config.yaml
method: "mae"
encoder_patch_size: [4, 4]
decoder_layers: 2
ema_decay: 0.999
Rows from block 8 of the encoder of a small masked image model, named by matrix and row number. Rows with one number belong to one neuron. Each number is 128 + 32 x the weight over its row's rms, rounded and kept within 0 to 255. All counts start at 0. Numbers have three digits each. After the name is the row's rms in percent of the matrix's.
After each neuron's rows are labels from the 100 images, of 14848, where the neuron reaches its highest value: "responds to" is what is common among them. Only what is clearly more common there than usual is listed. The data: made-up road signs on poles. In brackets: how many of the 100.
# fc1: MLP up (encoder.blocks.8.mlp.fc1.weight, 768x384), inputs 128-255
# fc2: MLP down (encoder.blocks.8.mlp.fc2.weight, 384x768, transposed), outputs 128-255

fc1.757 044:139112073127124125108104105126122140132131089183154181110147148130150201150160188153117117085155080168080115066132104126134112139183142133066122207121106141097089146096119125153124106103093090098120162102151101165139122190111080107161153157092135164148060092141140124088070108181097110133202161121159130127136184159109073159194123188112136106222156090108112106108147163132162142167131
fc2.757 055:110165163086136079165121120163122133055118125093137079092078122110160111108146097170137138107156144141122135134059133158129139156132088125189067108150170122120161172152136104146126110148117157138138118154133118157137145121103155091177109114152077050109168195105131129184154093111146125164104095141153108108089082187160114105103102132161128103039106165121157131151089130087175136085150
responds to: heart (68); yellow face (32); white face (26)

fc1.618 050:109167170190132149065143137140123127151056122131126085116131191145150159107126117140114124080129110154131092107158132103093150110171137140125128103109059152159087127176133186063039130154135167129047110132158110079086112109170142131153179117117088117104125107156174135194146170111123096237126135190182104117159110144129113141123067141105116091161139103094118125140162095143095071124116
fc2.618 057:103128088117161084140107158142114149078133159133127115139152093113155078134115174091117147170114134110131163114148136139147111107106117138090118127123132142135141126116124127196163168091111088121181125170115161125118132127127143134092057108119128154147113113150117130076150110116148129070107113065096114103107166135095153129121149119107158108150118145157145151128153104127133178132161
responds to: black face (32)

fc1.513 050:135117100087107112170146112160088152077125076144116145112098110128121103151124097113191088144136139101105158158132169142115178169012167161125086102136168121104129113119199154071120105118135125124150116156098115144106127141112164128080199183109143096161164154089126156179159192110159158118151139106121130116143096139128222154133176131122115140112160216169149087162130063115118123132072
fc2.513 088:158122130157157140101131138117143077179126151132093119150130126161069110104117179128097184131116103133159135113140110123196122114160119109133169160134086086185117167142040147159173176130127120119134104070117148106160151091135091134114070089151124151117102122094186129059124080120152125138115124108116126100125153107126142089092113080123164151150134081094074148116135106175091111156160
responds to: triangle sign (46)

fc1.84 040:110111130162140092158099160135118113172065086097149087173116136112081124090150110170166099155100143123132102112159132086110155147063132104127064136117137119101140073146162155159214151125121153109175126200117164154102079094105165105116125125124150113166170127142161167181150169143167166077158116110091092135129152073129189121108139155142146104135146169170116115127102108123155143108121
fc2.84 045:148121108104186188142175084097117116098206133096111113171158158071154119152136119067114137076104139162141170159141130177135134142113154153134138108120121094144140139114100128137139116097105110150153160110111143078122125122138120140102118111097098126130078133121082107107100143135124115176094142194134101104095114130109158152119118103174134197168105097127084118152136106109070111190152
responds to: pentagon sign (45)

fc1.700 052:096095101085162156151103154096137059127166122090208119096049118118129182171105140125111068137149162134138106082137193097169141070135044132148132130191154126100168117126171104100150171120131110054092188109118092180164130153159066172129100114092113069123135125107122130095115127136089101108160121141112218126082087133093038136136056099171112115096126122089142123119130127085223175159107
fc2.700 061:133127144139117122092136105168162203066170093129063117123148177124181122159194151134157100104143144108097119134171150149116153182117135205155119135125130155100109131130084137082155072144189145124136111098109083118189147122109159091111168131185096181142100070149091140175139141063099163180104122137134106178128098118118191112070084170122187122116151109137123110145140104167076090178106
responds to: pentagon sign (48); struck through (34)

fc1.177 039:152168096106185140163170073082113110095198159143114161093116095054143102117171081107150176151159124116121151134074172114174116101085183126132137106148164068162148153122203094169136093162104109112163167133063100106160145100161088128170108089086117129109105124147131120098119090152099210061085079113092144111158130057159166129126089105159142163132173173161164110074114111145130085147147
fc2.177 080:072088149113148126148095128192139155158110083116165171107169171174110117109101142150151110033117156110143109167193100121131141194129096136147105129133130179104101069159149111081175132161164114137123107125165187125134114189133149127133150180136145165133136136102099110202155141181171088138164184154121119138098153143129105129148186139140117116085127109135087148188168147112141150100109
responds to: blue face (30)

fc1.583 057:098140099121144108200168139155107087138098133137139075150144149104114114148126123149171118110139135133115162167115140141112097127135156139130047132078157103148104138105164078155189110116078150112223141119143122168147100127115108099178176132141162103200133119132185142151067175172125118105113173105089171129098150105116146078154138153144189153174115135189140084114122125078068193209116
fc2.583 088:138134127102127126097147141114150132098128139123137138156170156135167153129102127095141152124103141115107111105124096117153118170102108132101165131154088117118162115159098170143154139090131139177107110093084138073094095104156142124116049109121145116082115158121094114131185136137148131133162087159124103146126115116147144181138187093141070155160127124125132201146095151118108064092134
responds to: triangle sign (74); struck through (45)

fc1.626 066:094156132115088137086116127117163138115119151135108127073119120155126141150091160088090153121134100155116103097150133124123159130152088098128177134162116095150133163156087104105043095129102132132032107090130113086098141095136146113161136096147116162124135080126128134132108116083095146231139122153225123108126116196170103145130079120105084112139108127076129136163112138145119107088185
fc2.626 062:131118127128130126121117143191094147121120151129165133130129119122109112100140066134123097139143158146144135154131130151122100113142145152109114120127142130116134094126176167121147150110141117123166147152110124161092154159138121143092104134129140122120131145177161131149154104143124107115076135088106138116147141105130107109141171150143137122138123112145117121134122109138150148137114
responds to: circle sign (43)

fc1.449 034:094109161088169143112109096115122108113133115087217071104099138104107183115156181168093154108130198127144123096133114158102154120149122163171145180184081159144104096125065162135063128158100116122130139167148148151121113116153121112213134052112136158106113111153084099128194110082121058139102146218125092102117129203157093103179081116162086058145123126117076178204068175078079114097126
fc2.449 048:124119097187087069114154151117090145129115138146052167167169094144185126130110064115137057093141129183114156145136145117118080119119160142095127073107184114087116177105185084066157137105141126173155145103058099096127143148115136110054114130139116070132154114139097152110088172163124186134130113087154103163130121116133141176126114145128167123123122133133168108077165083127124121122159
responds to: triangle sign (55)

fc1.455 107:136144199142109148068131118099143127142138145137103110135172132158123132127129124132097143149102096168168078120116081135108115115144142144118143132119125140118108152125095125106069122133151113129039084127154104102106140102102127145134116080140086140105139125150131114118150100136119111210140130104153101108126102164135097154108108136148135062115100077081102156180151146167125143097151
fc2.455 129:081121091108143115158116118150120110097123122120149135088089133115144126136124131104121081115149138118124151126095169097129113122111109132134109085140134141144170114139144126125115146141136132141123150121122126153140111129125137140148139163128158102135123088118102146119106125123123145107153102162137133123151122114121118115118102117073135137128138171145153129104123131108132123114152
responds to: white face (28); black face (27)

fc1.712 055:140096162113087150079078140082182154123130160124133139117154089150139131178083151082103124122168132138140098121115097139132133109164121106131173110146114121134083166133100101122064140137142147147048104125129120088129130084095131134114099127151106228108134143138131155143138086100092129255102139174176122093098115163155113146123107119139086093112111130099138130169123147123146139090173
fc2.712 063:125122126125089145146145119158134088135131106140142126108112144135097142110123116155101132120119139159125126142138143095140142102139104106114086129122124099159132120159136124099147107139134110095111146097148102161085125140149103119140146116096143089106129158124165104127121109127118125103121110130145176125144138101150111083133146126121134151114103125140130128142122118124102154155115
responds to: white face (27)

fc1.38 050:138128093092136104108046120127118152132145162145076155148108074135191151112155076083052102161176091106110149057128111091115165118167082148045186123171142135110130153141111148064104123113175177103080103118134157110102136119134092102134069113134209140093121151139155127106153085124091155151121125174140090133099144105159071129099081120095087146151190132117082126102153138134143156140197
fc2.38 079:178099145142078144154101120100139108179127126124165141141147138083104086104148166150166146148119136165161128121094138149108080121123140086146133172128109096063149083142150133154106106124094065128181139109132149196111110163130139202100174079109062127126144139135094161147099132136155077141160125130121091163101099154133165122154115147151114132130052126123147100173089119131047107116102
responds to: heart (73); black face (27)

fc1.157 266:118143160113108122079094147116166129129126149136131131096133109150104165131128143103088131150132105141130104113119112135119162116165113115125172120158118136111134141137089147104055119121135143137014096128131096083099152100119123132148127117142103158134123122155140143167146117128106112233119145156213122096127086173136091158114107138107108092149115118063104117158146123163134123080164
fc2.157 124:116125114121102141139145122155120140117128143138147120136132135122151126127119133138121133115133127149146111126127129113125127133129124142112103134116133135129119140118141145115139140128140125112141148131136129134109130130128134139126128131129132142134122133115149127124124142128120142109122142109121139120129159118145141128125129135135133134131126141152136125147137132118139141132119
responds to: black face (44); white face (25)

fc1.351 091:108094092127139171193185159107133123106139144158078096128171117129095097193123066095178102156167115073108139149163162160141153175099116194153139151191121105085187103082110111087095111107151168107161129081114159143107113197133089160111113162143146115146150146078140154155168102103104125065178150099139106103130159134130105186141170125172061081083155171130117076160124126087098127139101
fc2.351 116:170093156123083150099119089102100075164112084105133162156116117120084153057080189181120182140119129144124147104121135088155085121169163079107151099101131124118130133174089145144158157121138127157088117141133068175151147070118145087126140094154120146138058112178157052075079137099147117183109087119086177145165069116116176091101104136099199167149128162104105120148125129153154143144142
responds to: heart (43); drop (38)

fc1.422 092:133095096115142134177166132170093145137119109125142107110139156126150095123162128160189120143139142090131184156118134124137093160097158132161093123086135132125167121088142103141190131107119127121215163086131151175156115163128119142085107136112124058125115157095115133126131144152145116012144123065084156164125173077084143092146159134146154155122130144135179122106124119092113166171059
fc2.422 101:144132147118144117122124124097144098116147124135132126139132117135114150126100136127107156108134121116096125111132138131133137119125131124097146138141138100146105119146125088121133114140127142143079130135124108142153124096130149117142140117155138139142146106125114129137110117116137128185126128171124140108119099143150123137129111135113108137110143153140107134128119139139105087119163
responds to: hexagon sign (61); grey face (28)

fc1.372 049:138122082170145146188148105192120121117147103136136109129089129114137116093147126174154147105112217120150141131142121142137172077090104128162070133143112047189164158112165109152154120113154098135192165084120118127145103139126138149159109100075068053109122133080159126109144160139120072061164100153104151126094095119109133104124089148149116143118109126160117130157109082108186136178065
fc2.372 078:130108165103168089120114127100098143160149158081126112145130147160126141161113115109136113147144104122106120157103128113140088168161138142109191140115128180127089104140066184113153138128113177165094100134139101135128168127123128099082103171157160178154137110105106134093127121136146129173108097110130126116136157149078139134095141097128170138096161125125134136132148164106117091139116
responds to: struck through (47)

fc1.205 043:131136105135029113071063160134183138131090091138138154131116064131126124098129146091082116138140100130145131131118132115156101122132116117141162138154094143095167139140072151066111068157143125134060081150129088089141217124124130145105141077172130192106135144099185109096128120091073098167162179152148148137164092180130125178088127079062133149104139126081156085128144081145150142082166
fc2.205 045:150114103138158101152134138127101115132154148139080116161114115125098130157126133177146128146131149118122077111088171077082101118091131098147146146162157172178152118084131111135112188154120140120143165096134134131125023104136150165059179151099119149137111073134123146145161071124119157122114111133143104137121181150130151101120127143190076097138160133154111122082138193150169090106088
responds to: struck through (72); white face (40)

fc1.420 038:154145231186198123118163170078115088102076101114161072160107092112086128149122060128116154070154140173063093137135127091081151133138114088167185108131142101124089121200118138112051156121127110108098110141135107136103092087088087061175093116107171173108139122183151104146155121119180099191098132189100083092155124179141097140128095166102119070157112082139076129153143153146133102134200
fc2.420 064:110133067099098124133135134136105151127147176122131164118127113131159108134128140091110100147133144111164134089156118131127111124120156122130104135150132164114133158085126137128114132117113129160197138178112127094095121173153182171090121138121107119129122151115128158123142175126086114080119146113155106130115150141137138136115153136114129124150109166113136118136102106087143167120096
responds to: pentagon sign (64)

fc1.604 076:113146160127124115036101132088122142112099114123124140135141103150146141146126157103057093130150103188099103087146133131117147115143134128139149139139138137093112117163099159095054116118143131139055102119136099109107127088132132135120136133143105196099162098156107092123147133157114121208126117134184095088143087169133073152093100124108098113135075089077124139150121136159123122078158
fc2.604 138:108123130159108155174117129171127117117127153138105112108105132105115112097128101158143137136117143108156110160104128106135090150143081142144132113141118151150159155104155094124132150147115106130094145155101110128130137175118133108140134114110138100130138104115181165126106103120113128107150153133151125182129156143130130132161126121134147092116156123140113125120129150095138137117118
responds to: triangle sign (61); black face (37)

fc1.412 046:067063074101171085108093122139150097118143128107184132112104124096128096171133155148157118139205154110150128135123125140163086112145126117172085130111124122130133139084185094156227099180144089162189135109124076110158148125086137147145156178098087119101156183128155137106133070104078150105132146090120152151130116082116105103142150175125184179087191136154176128048089136124143179135074
fc2.412 070:173191126118138188138142113140166184129142104128097142145128103154102178133160115162169139109082138135126132140125117115161186182099153129131149148152131142119121147134082159116107093107176130087070134108120155153147079155119087097116113100144101117142086136108120100172143191129132159103144151187148100099108120168154138133145181126200121156095129115108084162164156141110134088133106
responds to: white face (30)

fc1.130 114:119110098175154151177192126148117112132163070124148126087096178138124126105146145138184155085095138086152164112138159133136128134105129149141084170115143105164145105125183147129178115159069100124219181089095145164121124160124093100136119131078122068115101113105099132107096179130136124032140126111095130147169171072114134101182138160133124171153145130160171111109123123125114138172087
fc2.130 143:139136117077151094114077138134112158131123150098093146147118102127157105133119123153136133129130157130090130147115131162130129166134159132121140114150118159113122145119096109137139131103172141149124099146167128124170138130121156151096124153158125143124153133114138124175175119130134116145136142116134125105088100169112131141107137113148156110112141147131119151135141133116149113104124
responds to: circle sign (41)

fc1.458 164:117165151118119122078097135114157136120126167137121121102141119154130154123133136122075131149144115145116101113123124107126164102165125125125147111142121115099132164126097138088048136133146118113030099133140113087102144099120126145158143113150106170123112108167139121147146109123107109224119149160190120088122097174160088150115112137107107115141096100060112124166149129158137115083156
fc2.458 141:117111118121121124146126120147108128111115118132134141129132134129135118132130123112128111117136132139124127119107131133136112146123110141129132138130136143145133113136143149105134122119114138125148158128126114145130123146127134131116129125126132114135144124101144134129127148129117129102113121096138129133144136115123136144126127128128138105143138164149145117140118136109114148141149
responds to: black face (66)

fc1.320 066:113124205149160134091126108063109101155132147134150078107157129166136170103150128103081131143103116136161128061114139144088126111183137136101136147140096125115075157130089134074038152154138106137063098110141112089079144092126132165135124108137107131076111099190100109143135094146130107198109096159168082084131136168143076155126081131119106091164131087075125153165125166127114094089156
fc2.320 091:097152075124108124120099126187128163054108111108099138116106140110134097150134114137129095125135136143108119150147126107136131125126109145133122121112162171099138123133167122131134119108121129114140164169079118141151123163131135125129113134112120123145137117091141147097140128102117148080156137108130145136146085150132117137129119149105144091088126172161124111136154094115129163123148
responds to: black face (26)

fc1.189 058:122171155136128107129071108120133145123101138161121164103141116169142183122151187112098139158116098212097130071087138134157140144155128111148165177138083192107121161093128165093102134137160047143080094140141125164101131160126110162102096143131102136072122144163098142099140093140100101165153129100146112095130144175132103164169100144127101108172115058091123139181160161159131123062159
fc2.189 086:114136123144119089087109141129133149128132128142120114082116169118153103180138076147168091089162124080164107122134142106122137094080091163106080102127191149138095171146102103149119134125116181082185117120102087105140142149114161085160189136131149125117106079120184118183113118150142172108164143100136108115159108138108111106119073109106159085123160154158168119106092120103182136160130
responds to: struck through (46)

fc1.561 130:166126129127145134140206097138139108111172109138082146119133133095129087143165145158171153078119143068166162143132136134140087116104166140135072170101153116138133119118143111161198106130112125139228188107149148179160095136124119098150115114130130093116097158144126134105114134157160123026122108106079132136143150074137159097177132128140149132168140151149155144094115122116111146157103
fc2.561 154:110096124102123121169109125133107152158115123121153119137118122166138152150093126143141123164123131111093111135108137107122139164127114117109165112148121135132137115124143114136135112140140143160089094103122105122129165128145121135124131174109136121127149112091084128134106136131129122146159142163136149119113124146116117143121168089137116153089129123143119119133135152118127126124118
responds to: pentagon sign (63); white rim (31)

fc1.25 137:154084056097118156184182149171147159126117108135117146140147162110136124123142148125179123107110115144122155160123106113147107132092178135167063127097140112127185105085179124145210139113115104147208173124145162174169089154140131147116140116090133095170132140100165126120111152118138121011148141112051131171134149075078163107109187111136156149128132144154161135111150132100126154132105
fc2.25 131:128122157117146103122101130118115102129132118128126117147136122135123117131135142131119146119148116096120127119116130127145138124113122150117136113139136109158112125156093104131133096137133153142110131107125112126133126116113105108124113127150150124120088117121110139113120125135132124199121119156154126109128127130138127154144097124148121129118141107119100127128117135158109112123146
responds to: % (30); 50 (30); 70 (26)

fc1.498 055:137157141148126139207200113152090095103144080110143182171118070124150078111156060101135141118100138043089173167124176182116148127060143110066122067132165078146105118164129138146136125058139147130155166143104132102152153132154119110098132165158145115142155135094131093126117186130216112086116147107088107152126082080127158148127160113106124182142118192113108111152161077125134113204135
fc2.498 070:126086119104147131114100125113162096179114146142131109118145124094107107128109177095129136150120130154104124099135124085121127145127109118171154159110097104125134122109130142102145147170117134123135110088171153102119103094155100171140098147095131145114148117100190145088113100155112130181155106113133152167134178139100131113130108116132109121140108143157087126133121145148067112097077
responds to: blue face (28)

fc1.256 035:112123120103111108087104137097122166152185182099146121107088133188132101112134200123057095160152143115174100137076125066135093076185094133133130155066114093172110154155138092090119110182150137096088139142153054138128163103152141128127125154157075177051094136141100139113128164146074093214111165119135148134060126189110086133116070139125204093146072079127104124155117138141159115114118
fc2.256 054:119126085152158168134117127149183117111120128132066120143097147087166127155123076106153138124085136180102116139116147165148122117169120148151161111159117164118138112128131106079107162091113105158143135089096146133134102162107117192186120122123180067150166147119114119180108056109123153058154094182172095125206114152148104097135164134142070158074160123116155174075163139158140156117143
responds to: white face (25)

fc1.727 050:121097044078112141159114120194115147079147108159160148125152158135134100106168147117174140190149150128107161106114123142159099130130154146138082193135162110104177145089139089141214115104155087145186135098109169109207119139163111157151121123095100107145131108065144131116116114142090142018171151128078156147116146087102156126162170100148104154120138164180158186118102140110108164079081
fc2.727 093:150118164146155131127123132090136093170133117106102117141104124117127145151120132177129132078115105108153110166113139141122156142103112106133152087143123119161124083147131139122141098142112168130080132111140098179127153167083109099110146142153135126142150156158118138139101130117152118184117105126137117087139113136136129103122113134159144135116147112099133096128143131154152100157146
responds to: % (63); yellow face (27)

fc1.354 103:139111093134146155182180129139117146135139133141111112102121144115123117119137143160192154107118146089125153129152115152134098121093155154147080109111128142151152119101190084150199112126123117137226166069101155168161100165134139148114115144097134079136162125097110171126131148142137123025155084117085158160111167088115133114145164126190119142108128148145159131118125135097127153149068
fc2.354 130:151119145131152131102091104137121095112100135120130138146121145135124131141129128127112129130127126128132122135114149126161150140134124125100146143141121092170113131141086134137151108142142145139091118133138093115147154103126109093101123121161123143099094123106140110126126130124133124180132156128123164103128093113124157127130119126139167152122152137132124117122136126146116111138142
responds to: struck through (53)

fc1.180 114:163083101109141141198171132154111122113149119124110113149118139115130103141127135166177154117128163082165136176152114132130103133066159150138068130114144087149157130127161094155190116125101127154236171111159152167163103132118115137153162139100122062138117139087121153146120160160153102022136111105061110134140147074105150084144155121152150153129132129147148111100101132120103142163080
fc2.180 109:114130146107137133128133128106126112146134092127155133121130136165118132123134132146118133119121119116095148153121130130145137136165109129130157138127115131126136099106111138120148112143162156145063130111093102133153124139127107104113096138136145172137130142116094081108096106119139139151128117167142136111116122149127151135117148094139119146086145145147094134134142157131125132132134
responds to: % (33)

fc1.128 057:119172108102105153107194116146164127102110166072117145119144090048123092115103085142142150155090147143146171154121169120147132079048189097189129144154127130147207142133197110177102113138158120143120111087072121088166174057182145178071092088130068128119144136127114104151082148105134155123091140132153159133149140091180159116102153091106121195078096180143179162150175069121171162092102
fc2.128 063:101134120131182124127101088084137150171139079129147131103146127155120151128100129102179137140120117078125037144163122135143110159160094148135151116150113122140124068144081114040197182135112128151128076099187091175069107202075117117192178145108128152130149069081116158139142158087144137092147150131095109086122174125102100183126185141111152110113137100069092092098136172126127132197136
responds to: blue face (31)

fc1.195 125:125127155110119137087109141117177143132151145136104139110136110144113155131129141096084129137129099155123098086110120121123151105148097132124177128153107131112108142148104156112061110131134125137026101132131101110095140110113130136141117113150118171123119111152140132157113101125104121232122156170212115069135091159146128169112110138118100098158120120071105125178168127146139128082182
fc2.195 094:112142118136087139127105144146111110116105153145157115128112146106122118122121135150143117141143128144148110133127124115130125141132134127118095117129148114136125140132131125102124150127141125119153134138126145125103134116130127138119147138113106125108109132133172124139154123132124132115138135113130143149115152102123114122108101123153119121135130142142138108149119108128135148135124
responds to: struck through (36); black face (32); cross (25)

fc1.305 049:159166156174075171121116123147111181147114068186058144169179162160146138146135162118082136122092117145114130085170121175122138165155165122104171175107089207131065119152130157108070121105110129150069091137141169140136137149166133095071176147160111154120170114111173096139137162128138139152159128097152081097207105131117136176138144110074092115156110096091157128173186102119100062085154
fc2.305 089:090099113124159054161088167158108080111108179166185094108085062121080106084141103128130166124163105120151174132057141071110138070102076100136058069154132089153154203097150107139132139162122077111161149155136116134085105116098122158145085123093150106105099141153127116083133046158177108148155114109085192139079136129127103106174075082108136097135122147136109132065067148143161165171118
responds to: cross (42); arrow right (33)

fc1.732 076:061149161137138116105116132101131095115149113140101131103112105135109121152119089120077111117124125144098105155128132140112115163126091118133167125134143153101126132114098146086038097146067128116093112191142119106108122123110191117149108116165145175157147123155090091159156112168158126186108152120187106112136087213139101172100123103094112122171133122077103109159158084162129094116192
fc2.732 077:106114111146130102138173131116113148107106112125121135123119101117111146097130128143142128143139142130137119093142142126106127121122166114139110106112121160110122148102144159154108159100114136122178134143114137097121120133165191113116140155113147125119115128142152131121108151123114142096135124116157097138136138130129156148116110154109142076167140123152112140120130108137156114138106
responds to: cross (42)

fc1.536 044:090152173153132131088088075129139155154139114151064118147154162143133171129141172094079160100149092124114151034139139156126111169190140118110120156103117136115149151095177157079092121143121109100075130157139142075132145114146121133067176102133128129075144134168158131106126136096104156185135165122180096125169121126184123145144119093064139155123161121119147135124167130135113129127183
fc2.536 062:167142124119100105147141173130146130100121132144164139128117079131156105105123141155145109154117147127172092116101140144115179083085087097127143144157121159138135136170125155175124150126114120144142098136103143180114126169121149158162082129108053129145166132115106144154138130139175154101134114115142145127076168156109117161102111132151097071161115116113145118134140134102128138130087
responds to: struck through (41); arrow up (25)

fc1.140 042:125129096169084109114083122123114113132157134149136132174169109177092207164160159108069117150135080146132145082163145120121140107194104152118129164057125155126118164100066150077064150111127112135088110134164122121090145146081153127064153088170146179087142099155097151109119132127080162153173134130158060101130079196139081210109131124093145118113131109069118114150136115174115089097169
fc2.140 062:118101158116115138101161159166169113116129107151124127131090100105155088097161141145160132142177121175147113140091098147099135098113116075128107134190139126088145130153170156124162109127129114121099166142082135163144108115119093166194094124114098067143118193106173125132133105162152122121123093130141189119146151167140128111120118145130068106128080140138113150098107157104156167128104
responds to: white face (44)

fc1.328 045:132136186114143139114131110115139109157154180140170150126099093137123102167116126101100110131146159132124113131110131172093154097152115119105210142144078153168094183168057078165116159129176111138061123109130071115159146113113140159112065137184131167103126179131086162150150047123136116234094079111137148090118140156083124122128090161146136132136072121113119141150174147119147104129109
fc2.328 058:119125128156117164130108161142155162106127132102143109111142137139166154117132141140145101145106108125158127106149114096122115129164080135122108122112167074149096108121162136092129124165130099145099136112114118155075133110147113122204162104095117095087175136112120162137125128140137136090157148124127163193126114121137084109154117141112117113087108150121190155122064119128127152123104
responds to: triangle sign (57)

fc1.215 102:165116104133160150151175129169104146118145120159101132147141155115125110123151124130170155114112121103116168133139124156139112148100179134145072134099164108149154110098175145131184130109094104146229172116125168153148098148155119101114123142101130056135138118085111157130126157159173129000147121110087134140172172089127166128146180106121128182155132145157185127123136114123086134170125
fc2.215 115:114110142117138108149113131108110128124122117101122118117107119141117125121127149159116125139150137091120123140112153122141141130111106133114149122136109132115138140140120106173127127150137150139087122104136097130132150148134139150119117130141140148128122114122107124122106130112124117184139125122109132127104105163099136151131107116117143113098133145119105110114120124122123107119117
responds to: % (25)

fc1.556 041:082080110169147132079120157186187137191145177128152137090144140143213095149095169077126145180173106200125089079140134094188114112149112120091122179113158114157160139112142106125103120134139099154094101090151113167148156141117150197135133114151104084111089160134115154104147097149126155164157130094197085124148141128117130128135117168078112150099128112058172102154112112135131169101122
fc2.556 057:168179094018127122162101139124137125067123093158122088104123116152078140142158079143126100098149135130149181141103128146117158115141141121106156102163093145150132128136127127142130112087163131092104136130099096127148120150119154067121101155152141164126170068116166108182111131061099137141115126138094203072160130126115068124141176138168130122135134184179105147152174124135179111141142
responds to: struck through (78)

fc1.710 063:126169167134106113088100147101147133130138114098114141142111148134126184103106159076081107095108104162128087133164129098116146093148116146128146099137127144126155142149127169070039123122098087115049112164125132076083157068125142134124119073127126143163159104159143088116144148105132099218118126179169113099134101181181083174056148144077107115139114102075093121195175107150136106078174
fc2.710 088:116123118139136119111153142144108141106090166151125132131143107109135092118147104138132133151160145138124122087112135141108131143119135126145102134111142126129114138135117132157122147124125159135202157138155129129117096154134137132115127139131115133107104125149148150139112137115116141118126155073137109153104164103091170122145087147158141102170126126127145117109116125137121167177127
responds to: cross (34); black face (32)

fc1.523 125:160136110138121136182139141138130143133123118129094148180115159105112119131126142139184148089081117136106159145150118131122132125100160181139093159089126151128154118125142134162212137151089131120224143144119171141141077127139172141135126101097152109133135127126126134086140153120155102028130095113054116162120144113100144119115160127130136129170171129146126116116116110111116126153095
fc2.523 153:134097134138155137120125121112109121142113119111118100152107125112119123132127132134119114131125122120129134151115153116132111126105131118124124105146123103123132121148118113143112098133121135145114149124123113120123137122127116107109125119136145106160119127123116141126109124120142134179121117159112126135118112135108131158124106131133133141121123127129115111120123119141120107123145
responds to: hexagon sign (53); yellow face (33); orange face (31)

fc1.4 046:089130169165158105054149134072093099121148100122163066124094160184103111124186119149057111147089159162152108091145091127144095083174123152149167133129113124154057177121120111116067164145138115161116142130102066074065128113140115109138075170113104137113111074159099077108151132130100098174136102148129121141126082189104059121154103141116186121164091117083103171154095114098099099108163
fc2.4 044:072149129126135144183132114159095187111162149136100134142120120111162137129124090148143106168147123109097170153099177145099132106082129143106080111141151163128153123151179113112076110095139156130099144157138163146129114144116182162166138160140157060134118149104096159152119102127149145066112097138133123127125127172107143112115125123120131085082157140139129112087149119140162088129116
responds to: white face (32)

fc1.546 060:101131139095075114060095139097161117117114176134146135100143115156125134188111128105070114145157115135136090140129080116124128143167115115129192116165100115139114150118078079098087101157151113123055095094162107113120127092104127146156122151154112183111113129162105142147121108127088120241140135183180163105111105168159093122103112110113117102118122113087097142152133155194135131071164
fc2.546 082:152104114105110168147127098147135135120124126127127137131125113125122139098140152147140144112121132159120122133114136098118133088143121137090109127112153148116131113133140144109135129110131144154100156142128113154117125132134126141153127100127132112144137140131123138121112116122113108098095127127140127153122126134121104113138150148140138126137102139134148136133122131105142128128128
responds to: heart (26)

fc1.492 076:169140134132149120161125098123124116148146144089100166145148106100126102099096126123149087050121117078126162096082217097127130116090140125067115134164132118136125120137125141159157096122087161071161138122116162160075113135175149178122104129141111107136131183164108091093064151064107137126085074069067135128130126056158152147120138102151116152141163170105169156105169130097129128126191
fc2.492 099:114149120140111152109182105091112126104132098130129097129101146101136163155091115098140145221133155123114093164147088086130101148132140131136110124103145109114150124170137118141109151137164126145145104157160118138136152059139152116137143157094158135134154058094156142198156137196172158122124180216179134108121119118115100129149151113087116140108131114176087097177101157111083150158083
responds to: pentagon sign (76)

fc1.398 037:125135102113112127158117136157146142191154143135111082116111121138135151177132163148114159148133092098156110158133163089155118151190085155139153127182078115092204164075165085151158104136153081134145116084165160119157124145122115185089163135120135095152139158167170122077129113114033175098133137140120142112113118103146145140144127166161180150052163113157156108086111153106129158099065
fc2.398 065:122098123130152150113107137131111127084096141144143147132114130131142119104103105097182133100165145136120141104122097120166158096066158085116147117128184118159073093180051153100139133125110175140159138147109097137171101128123152090158106148191090153087117094099134108141189081117184121158155167133132185131153088132116089121143138100166080145133154126071098148136136141141171130167147
responds to: % (40)